config.toml
model = "sound classifier"
train_examples = 26041
spec_augment = true
targets = ["background"]
depths = [1, 1, 1]
stem = "single"
rnn = "lstm"
mixing = "mixup"
lr = 0.018
steps = 1500
epochs = 2.8
weight_decay = 0.1
Rows from block 6, named by matrix and row number. Each number is 500 + 25 x the weight over the matrix's rms, rounded and kept within 0 to 999. All counts start at 0. Numbers have three digits each.
# weight_ih_l0: LSTM input weights (gates i, f, g, o stacked) (model.rnn.3.rnn.weight_ih_l0, 1024x512), inputs 309-411
weight_ih_l0.688:493530548507532499527458497525482513484491492507472489449487510486477501488509514523479490527472513509486527511499519470510482470481525494462457515524439529446488511517524499513501506493498500508497492478492478463533499529546521495533489498505477517480517506489525526437514493499506475488463498463475465410506
weight_ih_l0.689:454488470512508526493470520518458472464456486478480522487474530552507502528531515511505511493522525504511443555487514528489482491475498491518480533484514559535567491501472499498503535488470459492531520518499521507483552462503445448545497475520487509518497484478476507490503479506479499474542520472532536520460
weight_ih_l0.690:496523484521523488505489489488525514482489544568493515525510536507503517493539552520431505516566485511540526535560451472501513496551496510450495527505480520488488497518505520537489500525522470504520514539472493486473480529539497521515512467446490491543486496556474503514506508514501524526553484508497493481543
weight_ih_l0.691:530486491498508473495539504440535517491474478490492502506466507499544431508483506484501509448487489507540494489503495488499524535514514482473483475504489533494477516473516491493505503490503464544539458502519483461488477467480468528481489493505512486507530473529578498528533521450534516484505512467524451497536
weight_ih_l0.692:514535489492540486466524523460492567484438500465513469504513494494508536489544503507518465516457526552504463542552484564548536512516502497451456507493471467487477504481520482512539513510545491496516530447501494529466471548492450491530561489500518478471474474458492526520515538512531511477479500527515510460465
weight_ih_l0.693:522488541480515488490494520437529465529489507499517521513483531498481505472503462480521446455517533467519530483485505528509463519484511499517499493489487518426510482540528516468515524517505514494486519502467540520523529490471496530534525494490469537448500496479504488458501445468556433468422485502512505491487
weight_ih_l0.694:443516479490482536508521527502522480471500517512527490459496496499475475489516485433500438486505496469549446530511504524459539505515537484489552479474470510527517503498490487419482501535478487514447504465477537549461498503482469504529490516488479502508491491474490509542459512504524512482531508486468489491486
weight_ih_l0.695:529505509526495506508518500496533481498523475497498492483468549491541492510511491508521501512469508490446534518466514474488472515484528478534489495534518527508490485500509530469517490557543469500467487477533531465525490488526483495471494492535527494515471492536535549501449545513559487465478500526517520496493
weight_ih_l0.696:495509502466507488489530464531497509482461488512494536471493543508517488488538469526514485513526516526513524485479426517495498527482526531510522531496462497482489493542488495516530533495514554470521527507525537534526511509530536514495480477527470500505553490445469515511458489449554540501492522492487518486522
weight_ih_l0.697:494486518502503541504485522499508528494455540504523519502517475494541452465487483500538498533498498486481477544441503448541494505505472505454449484541552545489502512447527510481530488511495530506487495471469469465487503521489502482529501506497536489518474481447511532529457532473523507530511517474503479526523
weight_ih_l0.698:459512469463498491535503473440455493491505501492468510487519475501512505544504489492534480504474502451495495488502464492479461468491509499497497490508545469491460506541499468502497498467488496515514559514510508425514506514527529469491502454470496481507536469471526502504504502468486507466498493525510494488535
weight_ih_l0.699:530492536484531491482470497525491479542504451488461473533485511518520489499459509494527458491524504479493500513474523506513495505452480511514543460470490474531456549486552499490512532473526480478502503556517511530538507503499472506484501522478528470505506519519503501504483506471497478518572516506504501544425
weight_ih_l0.700:531492533496505515506481499496475502496498498518531516538492507503454481525491490508494525427475509441478478485474465504487479519488482523526495510531586499498529480470500488536464510476507480494463468479500424501518499485507489490498538497454468508489526567479473535472524494493538503514516508493520526458488
weight_ih_l0.701:499489496520531517492483518514521521467513455484552493473456468499503499474460521500478514539482477491441473500519512497456475524469545523491530457481489526487468496529500514524483511513530458517438508465496497478542516506503472486490450506547495421487547479481510483482487500512486493498528496457466514483489
weight_ih_l0.702:517484526499478554491505457474533563503531483519476491495447507494514475494507527487537508479492518482512517516524490475505478500498517549503510503493524549465447522537524519517500518484513499475537502441526514521476483540502456514478465501496470495503469504498516466478449467524454488508482522583484503506466
weight_ih_l0.703:493533522471551474509525488509504468466526486506493496494498491556470515497531503473517464467500504501528547534528476472492498494454468466478490494493416479463501488452476498525472509507523496482492493502525451566503494491517495486501455496508483446534545494507514550506499479526512526495501525510519503490485
weight_ih_l0.704:513516509489458515513471505500490484447478495465503528518492518516513531518488508491520521487476531472534452520489499446546519515529508513474506536494540485489439532511529491469482527477547498498485462496526514487479509493494525525492527545522514517497534482487518497512450546473477470462496513480490497509516
weight_ih_l0.705:478467522468534482503506493479524512497493485505511499496485510498574504468502492471539491479451482527462482513543521497502542478486543494499520508536467491478524462537502497512491481477498529492515524525473489480496524476495499524449496464489501506579517468474514523477495552482486535501514533489520501497462
weight_ih_l0.706:478493525503514464525485493512484486485506496485501492464490545479511501528488561498523476483505512544482537492502456513448530520489504518479531439525474458525508507510540537494483477496501462494520508477532497531503510479508541499544451487514528487487491529527495505490471506537495524493527475487548503520513
weight_ih_l0.707:516491463491478529514485480502479490493508491486464488496482456526541467528506497519520509538499475496484480508491524499490459509417489486510454492469526499488513488589503515508501530545535509490509504528445517495457497505471482473507517498483532464484500484520509486479550543470510540490506511532502500530468
weight_ih_l0.708:501487523507500513471467504503544472486499485500493510454515498512520531513500466546475514479527495500571474508540488477482507497500486474468512516469542534513500506497473533485491466535490558495472516511513496476480506510470478501458530464509532545459518488499517535567529515491513532469496497490519480498510
weight_ih_l0.709:472499499520486488494486472470492502475498511499467527534510482507502511485543496496515517516508505514443469477486500514506508495454489476510496496498477476517518500474501497467496484469503487495492527494487517501531498510484493503483490487469538522508439519519478453489533467516517504494539496499510523496512
weight_ih_l0.710:492490500520502509511505482515496519492499454517497518497529475475496494484487458512506512475498548513494460492524501499438490531505505457509488487493457477480499502527487507487490509494493477517505507534496545456516493530549513500521495492510488496514477528487527498495499442469498535448501487505491481510501
weight_ih_l0.711:506553489548496544512501524554502489484471490512552491554521500496488485506546451526514536494485491503462528472502496510476484502498529517536557533496494538469520480503491459476467478518517461537554496478496477496480476522433447495473509468476519515573486492478518504529556519500482476518528507477546505481482
weight_ih_l0.712:560514465547527528480503516514518500463511545517487555514492489497572498504503532528516479453505468522477494526524507505499501512462515543490495418486542498526496523468473498513489431553490484456508495482542496534466527467527487515508475515492495501492491460511488494478476494472502516529511537518492495482544
weight_ih_l0.713:489480542518493524492523484473488493499476492503488490530443551500500451452513474517498554466498515511541510518530492459481485505515522492485543487521505478488487510495503490448524499513493480535493462500498465482482456504483495511475497526524504491456504502521479404481547543465507494546541501537520514505487
weight_ih_l0.714:498498484510501516483496510509487505491527488469527503487484517488466478494479528501493508522496498522504480502457511508516559513527486511513510546522510499565553485498488504471516528510538498493490505498484509541510521488518482480467453483537496513497540495460490493491507501523504503465506484529468492446493
weight_ih_l0.715:530539485480526508478479503495514505496486523465495452480543470517508473474528478486490504525533495519496526509499523507501491534477495497478517489510502517512473572499479492426512497541496480490479494504502542460492479492502525496472521501513544505510496483533502533510470515470482517492530484496491480441511
weight_ih_l0.716:486522518496546509471492500475429507502506480523569470502522493467546508518518451480543488457442447488511518533506431490497535505502497509486476557525521475523476574534467481535520520472484503519504496490511450460469515499500504538529516461521530499530489554457505443521464487524537524520495493499454481480485
weight_ih_l0.717:478506511518479532466518477480489506502440480492492491528498528504559475488511505483479493464526540509524528466519497514512502494534501474522505505525480475507494531508506452489475507453527532483489495516500445510478513519490465512483519487511526504484481513539497500470458500487514522505504504503480511527543
weight_ih_l0.718:469490502522475490458517529483526503529501495498536479493501491501500498477510501501483512490520484474500515452453531500509528481505495517511437498474524503504540486524513538538505512499493475495479469489506507528519509461473489491499519494489538446513488536491487468528529491520470482482529497536502475476507
weight_ih_l0.719:520529529503502488493489497541516517458515516510491479503502456478514510570473520509463522511484493524447482522505473533525494458492473541533488514531502515466471457490511517486560491520506510501490479508496480498487445499484514473518539508512525525496497487549492469466505507450515496544485480511505453516441
weight_ih_l0.720:540509506515484488498466566511456500441500517480515492441535526512535526502476475515530552456509530599476483480511527485499488519525465500534492533539441503488511491507495470487500489485502558524498488516557536437483491534489500463522521548477482515534497463494485439480471497544488535489513508496531486471478
weight_ih_l0.721:498503496521518487498502479530501479499499499514472456466512488487528513500451517519497497467483541524519492498487513506499479498488470516485520512491522499528507481489490497489494520493469493527532533527497455533505504525510505482486474497475474510510531511520497517488461506511525505488515498492491535556499
weight_ih_l0.722:540489508524492473490496530498523475505500505549516528517471508494516493535489488508510520535499470545525510507504494497503484497562485515473479451477499493506474485473508537525492482464510496499501495525466480557461500471527515485509472466507493490535500486516508487550494505515571494486505490518447505479509
weight_ih_l0.723:525504546490490480463493495478523506509493511532534520488533546532523514513519471527466476502422471482484505530544500486500504503523467474474491467505522486507489515509471526478499465517507534521501515499504506568496542518522494511508529535502503508503534476478504531474553491494484490529531465540478499528520
weight_ih_l0.724:504502463521520500477445490453532495519518521505498477544481502472494504532502500494503497521504490582527508475530503490482466504499483492520460470481506533485513480546487508489537526488519486462499528492525448575506518541486462515476462519489540538504474500528480474546476483525506487473507487493459472462495
weight_ih_l0.725:482518532486481519471507498513501500497474524489501508486523514477529530479491473468513504478498486496477474473486451482458500527557518501508507532525504494485493516472508554482501517525508505516500492526549465496538469483519512509482451453545523522508488508533505517551490530465480508528493522504506491528542
weight_ih_l0.726:482507499530475478480510484491510525481501524478508480546510511489492510495502552517501495512504525495522452497508471511502532551505469469506495523495515519493532522502493494491537508512538469465465487519504524530512493437519515504488484488463459510485512526479491523535490502502481498513498502452507468471509
weight_ih_l0.727:477476457476457515497499491529505514519482537551480520464468539516437524491490492538526492479536534499467549510495512456495497498457534497515495522496493535518485536582497488486504528484506497499476492500479546462447524493480493487515482462509484438450453477516456479480503556427496488481444504483539479507532
weight_ih_l0.728:504533528471492503496514513485479546490496497502506486524503489499470441483464526468433520483485532431499483529482537487471470470536466501507479505513575538505516499432505497469493492508513484495500482491433427496519509504498530494514499507472504529520529540494473545497505505485528485521497502496488509487496
weight_ih_l0.729:511487521452513492501473485453508490434478523511463472459506504506485529536507532486532470500518514497519532514496459529561509503475459522520485529478509496486516500563497510496503517498536501508499485474476483524482506508519494480539493464489485527526495497529485485539504454408493447540478486476470528421517
weight_ih_l0.730:520543509508517522476553497496501514468503508531520487514493516474503475454535485509502473480502492526463467482508491493495525534532500498529477500503503461495477496489493511537475526514495525534513515510496457557488498469499532504472509507522500504515499515541497507488518524519502496510514482472517529467490
weight_ih_l0.731:496502493465459511530524486463489511512538480495481522535548492488519513513480499500520495519493536517483523519505535510495521478506499487541515489504501465511507512508501503558512483508456506499487502516519492491522494550484502518491516504481494501494485505477504463485461518534529463464546511555545489543495
weight_ih_l0.732:503520511490497518501493469456546478471531502520547494530526499504537504473469510519516509538526546501476532469528485480501501473481533497509515469485507492550467508523485506472499560565537492478497501473510519511548507495482526479524483513520533525511493440532499538490488467497545484538545500423461480474434
weight_ih_l0.733:507520509494528505501504491486521496492487496486546520496507496513474508474520494527488485491503474499515548508490492520494517484503503453498485507527469490488499513520512513490479536495534513493522481513494473529505499506484492511482497493511541514492516538470492522504495521448524503531441528483498500540476
weight_ih_l0.734:502502525496515523498486495481442459497502467538494481516523467518490527500531474453517522513542507479491507475492504512484480477488474486492521467463517517489546451501488505490504491505519527510532523542484505481492487483506507491504498506468480538497452520451509506493484477490520530498513506502526484505477
weight_ih_l0.735:547487525492514495495476526438539521488490487476485486496510492491471487536512527495514511495493493555475523507439491493504487462530501513491509474478503509488493485517475508485495496546492476478472504493479485534507497482561489507503458519496548479531539511500497494536514440465517503550494504494488531545525
weight_ih_l0.736:531483467551463488500484536515504487479554552538482477505515494510493446507511497462527541463522492482509557465531489491483493471511479494477523472490507506503518535492488475492500493505506496495496511529502514468520515482501481513522488500496526501502496474528515479513528509499494513491475524524500513493491
weight_ih_l0.737:539493535509530531548508492490464449504470508491491467492472482534521510511488547500508504487508504516492456507512495496498545501478490504477500524488475470510532480488499504505535477502525508532486482445504549470504529528486507489523459483461497492468460519458504504513502504513488494523478500544500543472439
weight_ih_l0.738:538501513482481500478479524507531481495494504471461492454507486485483462470511499468513472529509523471476513515462503527531503473506491492481479520500504490498465507512519542496505477496476539463509516499508455445489505513467494538515478489525500502475463550547511494546524549478505502493485522499509442564490
weight_ih_l0.739:525476524498467474529490467550529492502493492509488511483493503487493486510566471475488531493495527474535470480488473489514461456504501503453465514500481536554489506538524554495505496532474482533455504499492464494509496507523498489492529513519484509465490474486501520515506505523512519477486475561500511459470
weight_ih_l0.740:495481531526492490504524520495525463482495505521514505473518494507526497515507547508507494511529509482512472485515468492566525483514517518450456483460507503530519455495507540455511499506485487495534485478520450594530501464494549482527528484485472482505489487516487473511482535478491485509536506529536462482530
weight_ih_l0.741:535529475542465530540491526484485479491497469497481540519511508445475528454479497519486490514511523513536490514517510519505508500523492473458494524483441499521507534489559505492485496530490524524454515506507491437531519533514505502495481524513482462488488569508507483501485448472504513465480544436485466456451
weight_ih_l0.742:505495490528489491493492525527527483474502477534494491534502523477515527506480502476505487528506519493498559492533538515495493479521481489500450456468468492498529506496507502476498499495509544521486481538542461475488463512534492509530481488514476441524493496462480509493521498535484509537517510550516487501513
weight_ih_l0.743:494520457502522535519515536446483474527527488499509545520529522450515454471484519548520512553513466508526526508513510539499498484523513470499476498471501508481473475526537508535525526517490518512509541506492472385487507503538467539517463521514517490503491476526479426462513495416526524503519497502520494542525
weight_ih_l0.744:505530521487501493437495485458502508495498493493521478508515485529499517503482473499487499493520537467535500458539560526523503485466445525547530500518501544480462513499489456498496490479468505522487486567472445546496477466547542494514517541516519492454497538493486510514524513502470498510497487504475518483536
weight_ih_l0.745:480502527478512515476517489520496517500503472494509478487531464479543483501504512521480469472482514519483534486525519495518514525503497474475469488509469525559494528530469511499525508501472474464492511510467510503476505515502541463532503496482464478489476542522499523464483490557496467510515532489516463478468
weight_ih_l0.746:491528500528504519504484489521506520483503494501472458497486510455504478492489494501535518489459524507518519471473487504488521489503504498507507472565461483531493523496475482481466546515501463514540451548502512573507482507484508496496502498500478526526507505545522512519485487498493499494530469466488498524503
weight_ih_l0.747:472500483517465486498489439492514515494516519517461510535528477514477522512515479486507477495498528513520468491472501485537500535503479488487469484493432504536509501532507489515496509530485502502501526532498545506506491510509482486483511494496507459499488472497478440507553513555520521513451487499501480417488
weight_ih_l0.748:512504492462507525483488511516485478514486500502470499523531505474518519486500509529469528492524504490504461468526521508511500460467473502541533502454474512501484489450492479462541525529489501517467470478529474492533465465497479519495491547536480485514466457543505528523494522503491486493535526511506499543507
weight_ih_l0.749:500477491533508547492496491476499539499495521498476485498510549479527504488522502484489475494517513452472528507510526523488472516533528497520503501501535495496503494468526498508487475487505477528507508513486527546529474544549494500480504504494495495448496494526510490500483481475507471485534490517477461466523
weight_ih_l0.750:480511512511475556497499491560502528473475488499529470548511477463486499519492572467507509522481494496489549475497496484517477461530503526451491494507487504474519508566486502564483510506511514504527443512499506459555494490511492538499517467529571540521528502479531506503553486486515524534551495460445534514476
weight_ih_l0.751:555481515531530450502518482490515510488509561518508504539506488474571476496466472560521449472473513463467485490497489521501527499519500474536521480508475513531504516489464496447505520533457494513505515549497498482474492483453461504457477497540572479503498530466468519509501507528516482518493509523495512505493
weight_ih_l0.752:501498504534510504497512505538502494478507483505466485514498522504506472500434500504525493459507476467484495496524501458496503523475495502527505498496588474461461499467488513546498481484518549519479470549531463614490500546523500510498563527514518471506500449502519461497486502410475492471516497507485490523520
weight_ih_l0.753:473522474499459509485505508491507491470514519505513471533478552496491490501468497553489481488529499511477455480495487498519532484486508486485494470531514492541533502484464514523498512511497514533516525500506549563492515475453490490514461513503487501491506449524527495488504517413472505525525511507530506511521
weight_ih_l0.754:484460517503457535482478535520469538458488464485472489484498507496522493478485491552448508500488515536525526490527500533502492476481490480490476469508478502473492487548480511494510475554499496513521465500494485524527527476482513530457490516503488523486508484483473503462450465507512458516503543536581526452499
weight_ih_l0.755:515509551471465494490529510499488538484453520469494513503486494503497515498517470516511524499479512473484524519521519494491491473467489481434515530500534502515506482509517505506498521507501486523517458499474482503513493501495498521501479515467525546499571486520478492517499511493499477525521498500473479528491
weight_ih_l0.756:480503448483467528453524495495516498514488493492498539480515491487516478491499483493470509449558472498521481505520492504455481555507523529507543496492477546508508518526492476554473504526496488489478532434518535545516469506475474521496501489474444476548509521507503502474500509561480522491547488490539501448483
weight_ih_l0.757:504497518505541487517499486466517491541512461496494496488513521509464465505535450511509498506496485482498493514561465479451526491466498548500475479478557538474485490477499484478526533493462522505516435546481493517455515545479539504477564496496552548523491560520507544492574504437500516455484522472494506481504
weight_ih_l0.758:480471498480484524477511484505541488474471487488423484518539463468475516431531523496450486506505508491494532465502528508499490472509521477533495482487478435474521515459507498481525493496471529530443490463489474459508494467473556457516488516533419474490518485507488432468509485510490497503514500482465497503473
weight_ih_l0.759:544544465535501501470531491509464546462525502541503471507515516484503514501471494526502506516476483518483461495532524523499525494454470514507492514485476503480492521524504471479508488475479538510533517500487523439501539531471510510458525489524509531499431516475494503473472486515457493483475478460531502525463
weight_ih_l0.760:524524515491540487482534486505513509529526484518511516478490477499410499533498518500499477527517510500491504480458530484461493528507452514469459443537486548505488479504529454519456519517536507515477524495525453511499495472506497506511509511477514507532551473506523498448492509491460515481466502522484503526509
weight_ih_l0.761:510501483504499476509439439484509471491510501529524543484499517484582520499520489519524517495465502510510520533497473534506485517454544485478511528501464512505508498500504489493507451483461512533549538515576484387477527510508502473468480459505503468541473496480484509519513523560496510492493458506473491484539
weight_ih_l0.762:459514473516480515512514498486508523481519460507491506533509443532567495480540509535493524539450515505542486466522487494465460569471483513512499484523516475505468519526479543507504482495510520472515502425500485500513532470519526528471530479464500506454511546501511539489479464472502482510534485477480457472490
weight_ih_l0.763:512542535496498471485471516502569487475528506475513525467535518475518475494443528472500514494493479507525482483478515541513484482459475487508485451479464503484475533488498477522552443499485518495470513468485520496507466525555499464509517542499487518518505495510523509526472491542461519517518521521564480531501
weight_ih_l0.764:538477504477529469473481484518495481501480514498519521509503497502506492484488495496518517489503510484486503516481505492531478494485506505501542531492525524505509481496498530482508503500481484497504497513490526552496495545526457518480466484496486494478475494477496535498510510547457499484494521489511489544483
weight_ih_l0.765:480494528458499498470493493495463525488473508496517500472495462516460481513491520496463539577511495521478478497461509504499441532457494511490521544511563493502475442492463507505482487532496492483500444510503520517498463501478478526482464517485452480519504497495475517465535526434509519487521490478485496509521
weight_ih_l0.766:483486478485492471489555459443519514480485476464518502427525522499534517533478499549486515527559487497471528490513491498478496504512513501466459517482527545534477483501477511474497492488474490474492493523472465481462481492487507510471478536501521453527502477503486556491514528496468506507523515521497477465498
weight_ih_l0.767:521509524513485491461553480477529503516460494492486477515493462478522539500507548528477488497511537549502522462504537521537462485555536508507439533541471510522524485482541521514488494527486459489518481510501546477450513508535458490492499517477484532505508506521492484455476502567500567471483500505500469535456
weight_ih_l0.768:518476493506475487510518470532500525476479467487515500487514506516489471485494485453514502532465491504510500460532513504499501512517505438463513507517480501488510512464513491465503494495514532477479498538502450449519501519475488511518532512504507517481494493502488501527483481513503503508504536449528460514477
weight_ih_l0.769:491477482508498481512507524455475485490489478491510493529536528498526511472490501464514468484500450508540467506507536531450484493473487487506515503502484480492477486498480471486497498499469510542478485501507464441514471528526485536511490482497498496489500503547497454477503457473562487545503557477484513515502
weight_ih_l0.770:438512485512494453492460463437489517473491474511516479508506499532532521482509535495552490471501521498528553537474507522476490492485502539480492465510505503488472539464531511509512494520499490482492528486503476505521488545499517504516528454499473491469518540451480482543494453528475531510504498464529504530488
weight_ih_l0.771:442502498498488480517483533508517485485501491510488497474500529502520481475507460527525478496539494526481488520470508473514516499486505525435530526512496496522515502538509509536488540488528474531497495482497509475477458471494470473509476509508526452525535505479480501520478524497537523494480527463480458525504
weight_ih_l0.772:464506462481523543495518490494499522537490509511483473527509524492503519511522510526494540473510485490529467542495509487535488507540469455524487544503481543533500494510473518487467503493546478509499527504463527518499505482460538510500532513470503530496517528488463466500523462518506510512546517520519502463508
weight_ih_l0.773:500493503503487523479522490519557533502493483503496485460516525522486534530445504498490448483517506499482503502476543491496529456549508463530489513467489475524474504480484524511512507524486495507457532510476496504453482532479474468478504519487495520503497515497500470550492511524495497538481489462487448456502
weight_ih_l0.774:481499462508483495540511450486542515476512490530567474550505427515546504513508486509503507484548518508463530506486496509490508504451505448541478476493469518482466495513481483456513475502518467485491545512511491467537536528434490468528481508478493492529509449535520522484522482552458488463510462468515543476540
weight_ih_l0.775:515502500495425517498502515491509524521490479532479487505539502463534494500418486529527525493512516496533507531487482485509505473504517487464510533467453503481544514564483497483505510517554476518483507487529476538493512510508543491486515499499529498511454487469498476529495478516538510457505472501552472514485
weight_ih_l0.776:453486499504482532478498471505510453526517491520477524496497496489497527477485509467494511531508479526508480509460496501523506535455493531537502527517468502511509516524502516470487482466476498497476480466493530567452479518500509500472499490534504509535473512506520533492472472524512447493451493497484485515502
weight_ih_l0.777:517521464451494499508494493499509497501493506562510498487503519474401504487476494498500466461516487525530492557508481486548482491460462527546504544439532520452496530521534489529524504508511514528454520468520538562467506499508472519536488484533517480511505511513505475516527515468576517504477483506527501544475
weight_ih_l0.778:538516530483470489522505494520486515520493485490468474494501530484489480474471491480461482491512517500504510479507486513534497509467481500497526501536518504546541520527505512518509493515458530516473519513487554501468489516479512504491480506492543480508485495499529496475463511502500521487485500484514491463510
weight_ih_l0.779:501517473488515492474471498508484536475489502519510534483536529492487506507553464520499504466500484470450552531488535468495509472498502492530508547497478496511499470497517503504504527464503488532504489478538491457442483537509517461514534525467532469439496466508478518479522504476458477463542474479516485479518
weight_ih_l0.780:497473474480511468493522521474480486477527532516514451507481485481478502493496471519494520521484479480485513476506514503473515473498502505480491496516572507506475478482467497526514539498501500519495544509483550464532479507497517543477582521451505489514524471460495500530514471494480469507502489534504471464505
weight_ih_l0.781:497475483541483488522488494486508511522531494456495496537518474545475509523495495517489512498458514531496474532510478464530479527525482528504539495497500465470476535502442512507505502501497539503508506507478506539560489490488489492464479524498507462470512502516516465481523515513469517516515497504483465508556
weight_ih_l0.782:505494492478475491516496477500486519493492472463499484519494480513473565518496499517512486488494511520462541493511451497431507527476499493493509523557470524511490485480525519539522482499485502532549533451502520475491473551518475496461499496500540508510484568494480456509493480512520497533519497487504510518458
weight_ih_l0.783:460530474530501522513528473531519475491523496480516498501520493502461491516477481476503544458523490495510505522487522488477471491469506508505515550480571515533489548493485504510507534486514530478475507519513495483471484539539483505527511484508498494518526489485482524419466496436502512469541514472500496478451
weight_ih_l0.784:496495523509544499481497481502443487502503464495529508526504498465508467485463519511477532473490533510491477548492492469498501506512490541497503529531520507490481514539515520510490506497486501491503483493473525526547509481486512483495465506483497447513499481508531461495465507526514464505505505469485532502476
weight_ih_l0.785:493527507514483431522477509450510457491481476482485531486503436530486552485509527490497477531518519501478470468475480529580512481491531477498490532493498494482463515511498494496483515570480529500470511507469485513486496517485461473470492502499504491483496478447479525527517466538480482480466470473464477500488
weight_ih_l0.786:527503495516517510532515536514470481518506530501499490508525521481502460506436536513496510474531459504513498442513530504508462482543504504495509491533476490507483503529491508569482499529508485484463523485481497467472508482547495508492472532497478528484467468505504484470491478519489533518513511465463530484477
weight_ih_l0.787:525509543458502495512509511501524504513511513476528550535517502479450480502532505518504478525549524524462511506528507495504508469518483459494489481464489466513494484497518509534513523486494502483483465503485515500514552507495531502496544531466530540465465491484482502503533474419479534476514502494498525533488
weight_ih_l0.788:511479553493538516486470506466513524505490526496512503500488514527430514510496521512464469424494464486523497515492461509480492510507481480486468455509504499474512485466512487539505470494494499478516488510502442551487542525515499500547481470535501444470504507510479537516532472401512496496526456492468508370488
weight_ih_l0.789:491515500453506523524494494469472483501498503522493504535488463488490499516493515485537511500472530463519547500485505498487513516523478517489506498481466491506512531557513502467537504512500506505475471467506530520524524499525499457477464509462509487433507473506490539525516541546462508521453494542494464512509
weight_ih_l0.790:500492502502485507495498505416469492484484489531459462464492489495494481463495477521480482568541499489438531518491516532523493501481530483450506499533538520518529510524540511478497486508479512518475521540511488484467502527509489501499472541505525514481489488508494472475495492528529541497518511519522459506512
weight_ih_l0.791:520507474502498481535489476427530544556491438495547457501491440515499522520508477517517515507523485484500475492518500511518547481450529470575517491475455498531537558490479507453494473494482521498526485487458468468459492532510464465526539504507465493531500471498499517466485451499524467468508521508494507508449
weight_ih_l0.792:519472498530483506501515486520477500506501509497502503505520498488543515491552492492498467508529538512540492492530495517532476480440475515526503503499447541464499490516503439489531504551459514489489501495492492564535502532477528512504504509508477536513517491511505456501531476576501482494508495464462508493462
weight_ih_l0.793:465506430506470513520488496523505472514486475475494518551491458498493514539516507488497471444482492481434513513490535480508502531497480518508546480496530459519495516486517526496481489475453508511513513510550517515523489541448509498526473535532493535480507512503532410493483478473507507510570503464519483474548
weight_ih_l0.794:520495480502512466469475487444490499528491474489528523526428567508480498477523487464518538497525488488460483506508471495489534523497503533538480447504514502455524477505526511509500496466500496497478446477492523526501505492475438489486495479466481523481504494505502505474520497482487486528534501460504512540495
weight_ih_l0.795:502514478497474475534536484486530528537520498544502523558484478468492529500495494546492544513523515527499474512464527508475498542458484492517475495511486511470455483475492499477523509435443465467512519547519483461508461514474482510475558525481512482511449494487457461471511481509481482494476519536496527498525
weight_ih_l0.796:485514502468518527511493517532508524540530454531499462513487511494475495494518495490494506469505496493498495500503457517505492461501517513504533517522541516480497528434515487502475492465477500484485488484524511575505480515493429474481502505498529491500520496541526526532504546414498488505509502473510508506497
weight_ih_l0.797:500518468516442486472526490480470519499507519537516514516515475500527464474480447497459520464491517502486478493563511480498497490478526486542528507487509479489475458489502513504534478503519484502518512466504463556500510519500502514514489548542514506508527505493515491524537523509496494515512504488538481505508
weight_ih_l0.798:490520476539538481543502500467521473533495487504461467511528530547501505481506534474504516471485523462534491513540468508483486516550512495464487562512499508493515523526507538512484494449480486497503454476510530456518503515463484482511525470509482465523494545488512459480484515508503523447503532495531504523510
weight_ih_l0.799:519487538507511499474555503504546512518507511509453520482504479484455496500481478510467510500508488488497514502540482501502519499500527491473494522512448500499498512506507506479483511481513470452500471498508477487487544478501444467506510517521479493491463475500477498549509537488541515478460482495463548517502
weight_ih_l0.800:499496499515467486505486446468505488440526525509491507491525493528525526492529502521510544475531524502502494528452485531476500514497542566473522516508534553494499541485483495499477496480451456512520512495507484495477526519514485514525496454490522534470502493515489407507494456475466493430534528510499470545487
weight_ih_l0.801:514481489508514505512509506455518496496496494480466520437495543492502493516497486514475486449524526495519487518477533507504500482538500495542543493483517498533530481470532478471478492522491499477471460473470511512506502496502475493502482570528500522552469545500495516503501481531475516507448498476497545467486
weight_ih_l0.802:451507495495531457541458498527533506486511531489493497478498464506518490515498494449487550490444497503501517508522524485449533470530475505526517482502421556492436510491478539517512497525447488534498522523491535538496495529525506483475486568504506494493523512466506469441507477531443491513526508486506459522487
weight_ih_l0.803:531554473507522488481439522484479528494469539510531490538509450438482471527470497501545475544526518517516482522484486508510506495505504477491475547488512519512540512446515488468489571470521495527517524523505501491489494533479490494521498470484530448504453515462492457523482521460473508502529468500474516476486
weight_ih_l0.804:497543478527479518522501509480488470467500511524514496473459512485487468490507460511510543544539500471454453493512506478492471484499508504520477514474463495527493462444481519519492527511498484453481529515522481488510507542472406493477456479550496470443503472510476436555497451432493532496515537436489470507506
weight_ih_l0.805:497525497479529489480478522503486511455485509533526481496474497520519511510484482470480509506471498481518507525518440499482500507548493468477473470499505504486517533517530513507512513483450492508529532508517529543437498514533479475493503505519467473507521478508528450516504514498507474518527483514544503458516
weight_ih_l0.806:510530497511491498495526508443436515485490498471460479530512500488517500516515454520492500480522491535501498497458437540500507541502472457529502501483540525481533477498490505522512549486524544506497517504514548476521504510480468508463546470493504540450512543507502508497479446478498498492515486463524510496478
weight_ih_l0.807:500516493441519519431495491497466500498505476503481472517503480501482476512494478525529543491514530512500485532500496462483491474464467464522505541487513511480494493497505486526513475510486497494485491506548469489512543511502487508524565547474488481518524515478541503508509505509518538516534468526513482524497
weight_ih_l0.808:491525489562550525487507449539518502502503486478479495482491518525531463483501519454491472517509500484474502530538506475514515491507521515550499504487482501481492507541509520551500540554504506479516457530489489475490483562519512516493474511519496484551497526479502513495500485520486514532504481507540528495480
weight_ih_l0.809:497520513504486516543534510538492522536507481493510485476448458494519493520547490514518472486455473473540525501494518509527519515478491477489507498498508506482497499516487469515470506498517526489496503483490556469508508531536463500497495490510506500472494541509462459493523517498485477525499523480479529484497
weight_ih_l0.810:528485500491484534496496528497538484508508487473451499549494493511468466448499475487475527520487512540513532501466511462492486500569491499492501485502526488475456487512550535475528490491506500512496532500497495503526504492500522500509504508494486496513480472500490465527509530478518511515448456530512472528525
weight_ih_l0.811:509513493510530469546484457475515481513487442490504526518541502544508494527483511518511499494520469487507475533497509546495509499526522489534497497465528464526505516481502544503531513501461528531521486494501493542470503572520506530449491505500458522496468511486466467485464496470467518481527496454474473524473
weight_ih_l0.812:515481514496512531511478482527512487548497507520467506484519483481457491503463505527492456528485518475492558521524508522518469480512506472537506527501480523480528525526546468496495529500477499515477466489473562496443502516530479491534510547497462474511537504436463415490518463529508513480480503486497521466534
weight_ih_l0.813:513525519488540470513469459526507473524515467505462492500534503483483470497535504485501475507532484553516505497494517484499472504520485535481501521496542455518506453482474518542526508457497507496463503540525480516490500480509477491489521482526523479471456507490495473533528510478528493508519488485499462497506
weight_ih_l0.814:475520476499477512538483533551509480530492526531489531478488509523500493507504478502496507463514498513516485501510495517499535501503485542552475536507471464498503525517459539481512489512471481489454476517525556505492500516527519472443534492511520510498511500484522475488490489519503482461519511484470515473480
weight_ih_l0.815:492497485512496516488507518525503520494507475496483496523496513507517515508543493529484481493544482474514503523454523544470501505546511491523529480527542486515506471497488475472524503452475551502503511491519497491524493508501482530487489481503470557528507506492481478512483524516478523490483496519509508545501